Weights of a small model that answers yes/no questions on an image's attributes: encoder widths [32, 64, 128, 256].
Rows from block 3 of the fusion encoder, named by matrix and row number. Each number is 128 + 24 x the weight over its row's rms, rounded and kept within 0 to 255. All counts start at 0. After the name is the row's rms in percent of the matrix's.
# v: cross-attention value (fusion_encoder.blocks.3.cross_attn.v.weight, 128x1024), inputs 206-308
v.111 084 [146  83 129 131  69 132 131 119 137  84 124 132 112  95  94 135  92  99  84 127  60  86 103 111 126  98  78  97  92 101  72 117 108  80 128 127 136 162 140 119 159 114 142 159 111 122 115  91 139 142 101 124  70 120 126 125 121  97 109 106 117 117 141 120 113 173 145 139 129  89 103 115 140 136 111 107 101 100 126 118 147 112 118 149 121 130 152  86 135 113 130 153 112 149 123 123 110 111 111 102 108 115 101]
v.112 100 [168 152 130 123 136 140 145 120 157 132 171  79 123 150  90 143 123 117  84 146 125 101 149  86  98 114 127 132 139 169 141 132 121 100 151 158 145 129  84 156 126 113 127 120  94 102 116 138 103 164 107 157 152 146 132  99 119 108 128 125  80  96 114 118 152 136 150 111 109 129 118 119 113 139  84 136 135 109 130 110 115 104 112  98 121 121 109 127 109 132 144 197 124 141 145 154 140 125 140 159 129 104 161]
v.113 116 [124 132 130 110 120 129 131 130 136 123 136 120 120 151 109 137 146 123 148 147 126 109 115 101  90 142 112 112 117 127 197 163 166 109 110  94 128 145 131 131 140 165 133 101 181 127 120 132 136 184 117 147 127 141 112 113 130  87 141 104 122 100 148 108 121 133 120 108 131 162  97  95 117 181  77 133 121  96 154 181 170 137 137 116 114 103 171 178 112 108 151 126 159 109 145 146 143 122 127 136 110 141 127]
v.114 102 [134 147 133 140 120 158 131 142 120 160 112 134 109 100 128 121 135 143 133 111 186 145 135 147 120 122 134 115 143 132 154 156 147 124 163  99 113 151 134 142 142  91 132 127 142 124 121 149 138 114 147 132 137 157 171  95 120 150 150 138 103 128 150  79 127 137 101  97  91  65 141 141  95 114  68 119 170 159 116 150 128 104 110 167 143 159 183 140 150 122 121 114 163 129 129 164 143 112 122 126 136 126 102]
v.115 116 [152 149 135 130 138 147 100 117 141 123  99 109 172 166 143 155 103 138 112 118 135 131 133 125 166 153  99 154 139 126 108 164 111 118 107 137 154 131 126 125 140 145 130 126 131  99 160 122 115 102 153 157 142 114 110 121 127 121 166 152 141 150 123  88 157 156 136 133 116 134 143 135 112 110 161 144 150 125  86  91 129 119 119 155 139 139 100 143 120 137 134 155 112 163 109 137 116 131 124 128  98 138 156]
v.116 097 [115 132 130 131 122 108 164 122 109 116 125 136 125 125 134  98 136 126 132 138 130 137 103 186 136 123 120  98 193 114 107 125 134 120 119 126 125 141 125  99 121 116 155 115 141 111  92  80 145  95 141 142 112 141 108 157 121 105 101 124 164 167 133  93 128 108  97 141 156 131 102 146 158 130 192 138 139 115 117 104  84 112 156 159 159 118 130  66 100 124 121 145  89 117 118 123 128  99 149 114 137 128 124]
v.117 105 [113 125 112 119 130 118 143 121 122 118 102 120 126 119 155 102 116 128 151 165 107 116 125 164 147  73 113 109 150  72 109 120 124 124 107 113 131 100 142 143 101 100 127 106 114 138 125 128 135 130 111 137 124 104 132 101 131 134  92 111 149 108 119 142 100  97 137 117 153 157  91 113 145  92 132 127 134 151 118 135 125 180 153  77 134 117  27 124 111 111 127 147  99 116 175  99 136 116 124 107  97 120  86]
v.118 096 [131 113 139 110 133 103 123 135 126 126 129 131 137 140 134  98 149 130 123  91 149 110 148 130 146 128  92 128 142 116 118 143 147 140 139 100 150 103 126 119 122  88 115  79 100 111 127  89 141 123 110 144 151 130 137 147 137 143 129  93 135 118 130 142 126  97 103 129 149 155 109  82  94 140 113 102 138 125 152 159 137 124 131 130 136 131  74 142 110 108 140 155 163 139 128 114 135 158 106 123 103  99  99]
v.119 101 [131 124 128 162 134 114 126 141 141 122 120 136 109 137 136 150 135 111 116 156 150 151 157 150 145 169 161 133 178 128 105 137 136 145 106 122 163 132 147 165 104 173 168 151 104 133 105 119 120 164 121 188 111 121 119 162 116 122 134 154 129 144 160 106 119 136 122 111  84  86 145 124 127 143 124 122 134 119 116 160 108 134 129 145 134 134 127 107 138 147 159 131  83 108 134 142 136 131 133 128 115 119 129]
v.120 103 [148 144 124 158 126 138 127 136 124 125 145 126 119 133 151 128 127 119 134 112 157 135 109 135  93 137 129 141 171 134 150 136 121 123 152 135 118 126 176 129 144 140 140 146 167 140 145 139 128 105 164 121  92 144 136 140 165 143 126 139 162 151 138 104 127 154  99 110 105 112 115 165 133 103 186 122 132 124 103 123  85  94  97 132 130 141 175 140 136 183 108 121 142 127 132 130 123 106 136 123 192 123 118]
v.121 095 [137 128 129 138 147 116 128 150 134 132  88 197 113 135 117 157 119 135 163 146  99 174 127 149 156 146 139 135 145 102 153 132 121 149 127 123 118 131 148 131 123 152 102 153 146 132 150 145 132 155 143 166 136 152 145 146 122 116 106 115 170 148 138 151 114 153 132 148  94  91 152 127 142 120 178 122 125 124 106 136 121 126 140  84 126 115 143 149 115 123 118 175  90 125 125 117 137 108 154 116 108 134 174]
v.122 106 [144  89 129 114 165 111 147 153 125 144 155 107 100 123 110 112 100 107 125 132  91 134 163 179 122 116 102 151 142 147 121  97 107 127  82 146 134 139 153 170 107  97 123 111 114 123 128  81 110 153 135 129 179  93  92 133 147 145 122 107 166 108 120 128 124  91 137 137 178 136 116 119 161 156 116 137 112 131 159 112 107 166 124  97 109 112 161  88 115 107 150  95 102 142 127  96 115 118 119 121 142 120 129]
v.123 113 [134 120 102 138 113 127 133 139 106 158 154 139 140 165 140 152 116 134 154 112 103 116 158  90 145 166 118 152 121 141 147 127 112 128 104 113 128 104 103 104 144 182 120 170 150 125 123 164 116 172 139  95 146 141 109 130 100 112 103 155  95 109 148 126 142 144 153 147  82 131 104 136 129 112 126 117 142 124 147 156 157 116 132 153 137 122 128 156 173 159 131 105 136 117  75 121 113 149 107 115 143  98 103]
v.124 095 [138 102 138 116 153 189 110 131 134 111 114  90 168  62 145 122 162 118 110 143 138 101 108 105 114  85 122 126 135 131 114 122 108 129 132  97 107 140 152 143  81 124 121 122 117 137 123 162 126  96 138 113 123 125 145 106  66 149 154 111 113 119 139 117 132 141 162 135 145 137 138 127 127 115 133 139 112 138 160 132 131 128 123  99 124 145  97 120 108 103  94 145 118 144 124 109 142 118 143 128  83 112  69]